python train.py --model="image diffusion model" --dataset="larger renderings of crowded toy scenes" --train_examples=90422 --norm="groupnorm" --hidden_act="silu" --pixel_unshuffle=2 --upsampling="nearest_conv" --learning_rate=0.0016 --beta2=0.999 --eps=1e-08 --max_grad_norm=1.0 --ema_decay=0.99 --epochs=21.4 --weight_decay=0.4
Rows from block 3 of a small image diffusion model, named by matrix and row number. Rows with one number belong to one channel. Each number is 500 + 40 x the weight over its row's rms, rounded and kept within 0 to 999. All counts start at 0. Numbers have three digits each. After the name is the row's rms in percent of the matrix's.
After each channel's rows are labels from the 100 images, of 14976 (inputs lightly noised), where the channel reaches its highest value: "strongest on" is what is common among them. Only what is clearly more common there than usual is listed. The data: larger renderings of crowded toy scenes. In brackets: how many of the 100, against the usual share in percent.
# convs0: first 3x3 conv (model.enc.1.1.convs.0.weight, 96x96x3x3, standardized in use, each kernel summed), inputs 0-95
# convs1: second 3x3 conv (model.enc.1.1.convs.1.weight, 96x96x3x3, standardized in use, transposed, each kernel summed), outputs 0-95

convs0.60 119:525503483516479468473517530485474496430486511515553528568489537498537529492503497551464482475437499514479488508492472479475524486447539485435583501503538530487434539525520513572358498495445359483445544485471482460469442510469510466582507485462532501549472559511529512576459465547491542515
convs1.60 121:503497464500548510533507487526456508520429505540508525428465436519504554455460499500554449475528439540485536512507544434497573447488437545457495522450457403488471508486530464424537503470476523544567430502541522434527527503468556477471433468492584460490503471529434490496457550517510423463
strongest on: purple object (59 vs 28.6); mushroom (33 vs 12.2); umbrella (32 vs 12.5); its colour: purple (29 vs 8.2)

convs0.16 084:529516482454466469549600482442436501427517456519414487504537518502468512508608574473466486491504543488519490535501519526501467496508477498500531432502560447477502492481473537577539549514520410479422475503494478463544513490472564532491527474494438508421538517527585527508495512432569501466
convs1.16 083:526463501489469497469451486491527429472537503475542506440419417525468448459515447539475488465511435498511495483453467444478463461503522512499507482577490544451481478434467490507550432467489555491493450489483517522519441448506445547495438486494445484601449494485538500494413459586412531482
strongest on: light from the right (53 vs 25.7)

convs0.25 116:514473520479532523611476474474407463458422543548372469513498529472466495483542532514587508483497509446511492486472451490494477476572510463433374435502489505485479500502513492554451458520463506502443449480501548525498463533515477493498504544580500478488504503483509460546507507572518550496
convs1.25 107:586474478474486451344549445530549539497441502518526470463463494520503569523508522495418423508486446516476494520469545424459516470566445497488544504508515492493482490472513508474544508514497502507512546511541431499533521453495499505521533513511467498488472502509425484528560435387515574491
strongest on: red object (64 vs 29.3)

convs0.7 097:473499479480487448583485534515542536511515532573584600494500505482521515498411498479544482493494472467599499490494559472492519507482532516482494549506439470488479491465466482563383481456484420529469520484527487486553490514494465502511447463487459492524457461518466498417481528472477478369
convs1.7 079:473491549573539495453500480496429447511520472518294494544483517516486495568493437523429495507472510527478447497530479444525510539449490495529488531540524440511532508543491489460526463496437532520500530529490492532539461576502484513468510507545488485501543489460531437563484551465501475568
strongest on: teal object (67 vs 28.2); its colour: teal (28 vs 8.2); its colour: green (25 vs 8.5)

convs0.55 148:510361470485488499532505518462541563476491502522513521470488528535506467479507552506535512516515461507508484578552548493502552497458511464474464510534488507507463499514507416497463450506465492463496512521520460491505517526494489499507513503520515311498516333554493521533545486505487513498
convs1.55 112:537435472494524511516557479592463446486486518448487488494467507482504501472490452505476514531548565496453560501460479528519472525477477538553532505492494463483479531496536609495531477485450516456445448584479549489521446473474439517525488500524441642500483593455478501535541500499565425502
strongest on: table (32 vs 12.5)

convs0.31 084:499456515553557521525413467550470508534474418555496527535505527462517524514510492537487582489471510545523511451512538430535518500488429490494595539451456424451454472442473546524508514474462503495504509487511537476460577547525520472481524512534524463504538414495445406474512489508508612501
convs1.31 085:505532516551473490546455561491541519433520489490520462566515474510434484505513500517541477459520511498441508536481543550450513535499542424498478460490544551509519510468455481511428566485527525557430513535494463545508433512503469437540526542564375473498480533499577579457461469498459462574
strongest on: hammer (32 vs 12.1)

convs0.67 111:468498568522487485515465527525538480469503508491520542466510421542571546570413451553475475471444455471524475494502487466432524500503462504518536501548474438580454472547460478505521466452434487459517529491492451481532480520485389518442534501429550479539515465475542531535518447557465468587
convs1.67 111:523526505396527475471613488487473495512553460506496593564562571516502494534536473427515512503537582572550478524507540552552538541502535480558449513504533567448564513443539520536491543528514528540527537460461507492471516513474582517550514478498472513456499508546521464504527555490463504535
strongest on: its colour: purple (29 vs 8.2)

convs0.32 086:481491481484477471530526463599504459450557479522474509483463509485521501514510486566513516517515507474521481491490537473498426467521533462403425461527521555498494526520479510601470455538539449490404458482509531492552512499441527458447481348499512484467534494506588562494550503479501468484
convs1.32 137:522504415554482435397537515406501486528520537527527513528499489514487500529505495455455475575516525474508489495492494433494512532580437532510568585497538500528538469537472494513509464484501502474482484527474481481478434503564504474464483345497501492492495496488468423514603554533496489526
strongest on: purple object (76 vs 28.6)

convs0.24 097:509429518533539596467530448498497481521512495527499465525558456493500507523502503483496490514486463514445441517549477544537582497496455499500536527523473502457520561456407393544495536514519467530501598467493469528493546550528523486473538469522468453491477365466497475533504588471485484567
convs1.24 100:480523478554485503573504591506538481539523473435465565506568442485513509490529562488532521501563563494495472517464545503426525460524548463464488505514439496492480467546503587517571466504472571477506505507469467587473518476491491471512473504464439485504450555505508586540427489480438596521
strongest on: ladder (36 vs 12.7)

convs0.83 122:468475516518436496501526539524545505498547476551500567438482479503478592495463523524501493445481480477413470518552437556452531423508560498470546554502512565433509512515492521504456513511532472526473524565552478531393482533467495539478517625516501461531531525442459486511503446473491463560
convs1.83 103:519464522476537513470489477549458509504488550410514482554514500474519464460496446495477458530441438502519506523548587492584541543510444538511458467463429459479509491491536473485501526487535532463531508484468566511531564549538624508527505534520554582487456506556571497469554496479408476490
strongest on: barrel (52 vs 12.7); largest object: barrel (41 vs 6.5); its colour: green (39 vs 8.5)

convs0.81 113:522492530531507541497477459575512468463543415559492500494438469486448552533558567480515473469543489509417550488499467519509538493510476490474560484473512541474484456516491486438505480447472485501459498619528562552422486500514548532410500624539485510499510525493395495509518504495515507500
convs1.81 080:542501484473544457485533496460504581501533524517527422461501518519523465408513501515525528562494470462564387539513534511525498519562490497518514543526447494469524477521528489549530562454555550501538485501456481472513524550564584550564545590506577550463502552536550473502527494520477459558
strongest on: blue object (62 vs 29)

convs0.53 094:513475442488531390502442544511590509562479538514471541475501547471579480497438505437487510536503430545481469482450513491490553459512535519515511516471529539549512446441467437535493506505454489432498581562486513515513576543489511461502519451457484500421533439498496525495506528492555583551
convs1.53 091:425526446533562523515506542458505466482540465415493575578526465584512435483496473512508488560496525459470522487490487539497525522502479524518504512530545511472539506587538515501481531479432639551547495506495503541479433524501526528543506553480482438535485519513520522561506529493405428487
strongest on: its colour: white (27 vs 8.5)

convs0.5 142:498509476508527542511475498391503546481455463507542522524472492490504493404537503487621515532501490537489494499511512487501492489487503435459624467523550442488527568374493483548467477506470511530484509442469477537527421492460493453495486504561541496537473473508519482473549555408488516529
convs1.5 130:508519555481544446393483531523501583509532474560383475437500485499528491488536528510404550534536517613512519497474494515443522436511499488552391529531543497495505539541509505503553521489498515481512491516471457487419539490513492453495540504499477496455537507501513558514508442413525516480
strongest on: green object (82 vs 28.7)

convs0.43 100:519493495519527442497544491530524499465512496624535434552511475491497473509490464507445540498497462502493603497487486508564474461522460493467431445459554520501479464493547516585494528498508502505489545545541519399534522518568521538470444511545362517500460459514459556471510502519496442458
convs1.43 096:527480486483475508554533499479453521488500509567427620482469491565513536431513569513555546500536533446601473497566528557514520510489474487523527500495482495511495570505447499474514491477426502516511502435472496529565498528550478474503488534474552514415496585529417507481485571460561541502
strongest on: white object (63 vs 28.9); light from behind the camera (51 vs 24.1); its colour: white (32 vs 8.5)

convs0.89 129:526504463552489458469529497519489483460445537494511363523573508504453554512475455460511508511537513455582475508503559511552463518464488452499487527532494519474476500486501510431478491470506447503491536518463515515564493522510463386536512438456537488562489505501577534519444521588497489384
convs1.89 122:462499521425463508539495586450546445510481428496516573483539505515550482559539573503551529463466529467427460500517427557444559522518508507532483445492509486496484510329494511530517489493521501520495499518540474475478465485513520541376464500482467487510469501479450460500472463493498479508
strongest on: orange object (63 vs 28.9); its colour: orange (25 vs 8)

convs0.77 097:473530486499469570492475432514513493508520466528473461498500521487443508486568590479458436496556465463430474506496433539428540519496486524520540545480436517445530463470559486417481516451505479511464492594487520541384493551456532545481550612542522527493510513528502462527520500465484531514
convs1.77 092:560508556526545461482478409495468570466488509502504515528491461483461506567482426448493502497490443520564410526498496430548447486518490518471545552520477482505487529517476499529529515595532513468506522417567489492470481472450472559540559560514490494554512486457530549528476451523468616458
strongest on: teapot (29 vs 12)

convs0.29 071:493535499480528551479454504541491396487481519536474507570460508522475434507492525504516499507483563517522507502505523468566499539482512519480479544464514472484502529508518506541383545459496298498452461480471541458498445458462504468536528496550469527518477566501459480468487490468511576497
convs1.29 094:531484519502487407518466499455537515483476497528556432482481536542495510569442460538516499525530484521515451487571486474447500522512428512526556540443544407585497531537489495475460498463406510515466471499480431426530490546500493481461500418521522501518484441497426536444501494567442548549
strongest on: white object (68 vs 28.9); tree (39 vs 12.2); its colour: white (29 vs 8.5)

convs0.85 135:525539427501494489504522499449501507479458535530543516553503530507528528516464529273534533454502521480545491506513526522528520448506512499468431492512461538479497513497503509556472507507533475525453535505476514488490487550492527474532473533523490513399509515512484505448375520544480563488
convs1.85 153:494492473528500556487523469538478489497485551485490469485518482514523517552482453629518500287498516479509554501503509465475495452493556495477530398480567509509507531537483490499504501483509500493530519498520491416587471512448529526509479534508524505610501488501484498482470483487491500457
strongest on: teal object (75 vs 28.2); tree (30 vs 12.2); its colour: teal (25 vs 8.2)

convs0.62 112:438522482501407485480498491531539520504539515510457563537532511455511563547421472429553481507508496551517532476447585461530503525499460537550500557451523520527491489504503484434457488479460490497515571519486495436527472433515522490521462443430570508454494388460596538528483479448504505521
convs1.62 093:367545523485487546469542496487474447510498522466598477514466471512501473531567517558517488503512450513540496508526419563525479522522604511482542478527448517461494477541495519519554502505474472549483549498539529449495495518520448528465534568506454492614432543523499483475513552584519520523
strongest on: white object (68 vs 28.9); its colour: white (39 vs 8.5)

convs0.41 071:480463553513531436483458486526571538428440448547475486483516491520498478523519505500490540486503402503529578534534492517486527505540458517505432486491500480415557468461507515507453522519591510601432522467532501484540504455494534484496500497593411462487479552496482485413489588504483476480
convs1.41 088:463448454526542508491560510513544476541501555459489476535554467489575507527577480498492598538483535446420454485491487472518507476517502482542492538501518491452616471485444455478590522475529517461445525450466508548490541454493408465543530539524454520487527478479494535541518465496574441550
strongest on: hammer (66 vs 12.1)

convs0.48 137:552402515545528525490495516519515529503505471534492542522517485317501474514494477510496511493473493509507510332375500481517578481504481482488487495525499465498500477491525517477497509490506504502511499523502521523521503521498420514494516518498535366512500496419525465519506505521506510514
convs1.48 096:452533493477480502530434501513465474481502476453503446496484529636510526493531518490503477491531489482528518431610513516502435511483518495435514499452475538445448508461474518487501499534575489563478539497500499509490491465520399508504479481437491617492542512555452510439512498490618507448
strongest on: light from behind the scene (60 vs 25.1)

convs0.47 081:510477543598560479450461427533500509500478518592492486537441562482467535520506498438554509507525497595458503545581532480498544454501506527517535488503430516489535569487490487482474470517462534515422513479506456444471529478492500470525482521585390467443482513509435468518503518501530577475
convs1.47 086:479491462485447473545499531531483584499521501524509464433523457513494448410502514545513476552431506396564497563514531523555543467505485501532508476475475498531500534571509506480461573430502491489513494474487563542583503544526518513591539513486517559489503511499482607517529461487587549526
strongest on: white object (69 vs 28.9); light from behind the camera (54 vs 24.1); its colour: white (38 vs 8.5)

convs0.44 062:544485513564474531489423424496499520468420506516499438533523506511485477477549494495470506465494446561514592497505479517553509496523497442455485526461540514448550498436498450493440477471488368528427585513556561488474474496496539485527481527559473471503569482492471511448509557493505574452
convs1.44 093:491444515583451424505553497528601555499467485464493520463525531465557514560460463498506487494500509494498413538510507453444549507513513473525529534469529499497575439487432477480522454462485529419422562498494443522514541468475421464484503554576479469509548516492493473478493416484469497564
strongest on: candle (33 vs 12.5)

convs0.12 134:467523414510485478548527487492524541445583446479508575477500515491552548474620477496454435539471504423486473490491511539472486491540537453485533492499584459459477498498519466509535505509556504449472465474525545497548487457523524554499513443526473512459527436498632469499512456465551456459
convs1.12 113:505511554472475510416489528455441441531477574424549463546486409452404431501467525482530493456512472504524547513460460450435458498455537503398487478567503486544539465537560557526516525520470520475507532513480441473484472497523528453470482478475549487557457544546509500532555517450488476491
strongest on: green object (63 vs 28.7); its colour: green (37 vs 8.5)

convs0.21 091:472497484480532481551475500549492488453536492526512560528533528492475588515533500506503500513521526487531503500474509527519516549483498514508463458515412439400479335435497495507544505521532543535462499461473521509561498529502505561482448473524398502542512491525506499417509541469468456394
convs1.21 086:580491451539450491521471474477492482516517517451495555455546491521548489506467503463463484537480483485525495477499536495500525490541464511494583482399551441568469500550454501439479504511485534466567560536566518520535452489470536421474545461423488498465473504475463532470537497440401594429
strongest on: count: six (43 vs 19.5); arch (31 vs 13.1)

convs0.72 134:480493488467525458531499481567515497494451502516536405420460453491447513461557536511536470519552440524449494496526508513461550498463536540435521502444574510460519527510482486465375512503492426480490438462513480516452516581484489514519483587591463519514547465532500576559507479501488488538
convs1.72 090:477495485492545594497519494540482505507420509516482582556503537508483518630535456497461561537516528483464581501508456495556498536523466502513538532504565471516533469487501489452521524491533535483492493514459583499510519500438505492513518520513435516501541510381440475591525511492581459435
strongest on: table (50 vs 12.5); arch (32 vs 13.1)

convs0.46 096:481520470534530456555524462569411552455507484575512459496531533487374533455521518477496501493480509450420516494508465516509524624520518513478475512472460497472461468512477499467408494511535416534417524537469527483425509468513541482542485515559479521556487511488453504470549482501531517442
convs1.46 096:475517607493486492435527496485591509525465460504525534487460488516448505499474504487487534497467531550508464501528460472500519551443534524468419510472438459541530512482482499488500530487444523491494512537508484482455400451479500498486560571571512517435558490503495442529363421515482516582
strongest on: yellow object (74 vs 28.9); its colour: yellow (40 vs 8.1)

convs0.82 101:555488559505517529478486464486492454479520491481479470489456518488478494429587512500587390461522496511473487506484544527590542514479517488486525529467493490478518486475513500486463491455477445528437529544505472483488460450475528525471532644615552508467490507518391532501547503522468452483
convs1.82 103:482466485458528457481444568546474545499547483502445540358448516487545460520501537488422540497481559563497531464452481563395499475481515532601439537536522506515516550532518504508506532520507520512501483580490456522548543541506457499489495513436458509510511481428485518444498524481530554495
strongest on: count: six (41 vs 19.5); its colour: red (25 vs 8.4)

convs0.61 111:325491564466426485468517473450523521495494514387480560491546501503534482578548509474474468490509497513488496502488555479471511473510488480545511538486531459503527517465511512530511519436494464465501530505473467531509528524444507476501502597387577506510462496490459438507467507552524454526
convs1.61 086:483504461468542456566460484542476539552500585441460531507499496482491495499458407527453473559448486541447460554479529526512496430519444555518429507501473535431522467512523505484484536522536593485493480508562491482452590521467544486503510449487480493485452458438575563526420495527483461468
strongest on: hammer (31 vs 12.1)

convs0.51 126:493505454514496477477488496517511498482454474500560582502473510503579487506488505564489527526564504530357562497495516494528534492472504496473445507515522500522481497366465498485485499511498492506508520498476493562546500516468494526507461532511483494368510508505542570475426535358482535507
convs1.51 109:421453476529516514512528537488465498492478454568439342474503488510466502529491493462521482498446517417614445525509487521465515502501529491521539474524532481488502498371507495505548539506509493518481473508510494503521531529509519552407538547444547523556469500512581495509479518552482537457
strongest on: blue object (85 vs 29); its colour: blue (27 vs 8.6)

convs0.94 131:448499508537535489491478464554378542483453558567515484531402503505486511484461485551540600512484507549449476487502516500502503513506513487511441474524444512493486496504515493575489495566473525503492503453468498447516497462455464463529460531560397487452514495499387544469509514537500606516
convs1.94 103:474520518519462510514494535483533486501454502563481521470516506508445495453479477377445430516424488443483471541515514519529563550519448530555488454461452429453433443442462477458477508496530487548505500533532498457510484487582543546525538497593576534552526503489561436457524469478508472537
strongest on: white object (58 vs 28.9); light from behind the camera (49 vs 24.1); its colour: white (34 vs 8.5)

convs0.11 126:513475480490532497406518522468485516493485519471365494495510510526591519470531507557321489517483515501519508522525501507448523526462543458474556466524537493494539495528534533549447495470517513513483511465509477561526512487485521450518563449461534470521540524485536501541498511372486492472
convs1.11 110:417479465484565516617504478533510521510504481471605512501495465520524524455456446435638540519477489480451490489475508432520506477449470551479520541513509494475486484507499480470542511539477514484552496555477558466458509433492540468547441482535546530470496477516521466459485505622501490536
strongest on: blue object (61 vs 29); barrel (37 vs 12.7); largest object: barrel (25 vs 6.5); its colour: blue (25 vs 8.6)

convs0.63 101:462419500568569508480405471479543545570485478548485562474470449518513513565521526502542550497490441595513461452568504446505510467457528524486549518460472544564515505501466375508449496483469481497515544588456519484534491463529493504461482462452517473529536460522550455499451510501513509499
convs1.63 107:420498519533536518501573475461454505409502464474515481557511474477517528391527472485517536488519511536490545559433483464525395456570520491512538509532535487481534506529498573521583519518510554495507517480514514534491516552419502447558517549532556507472478516448457517568547486442496514575
strongest on: its colour: white (30 vs 8.5)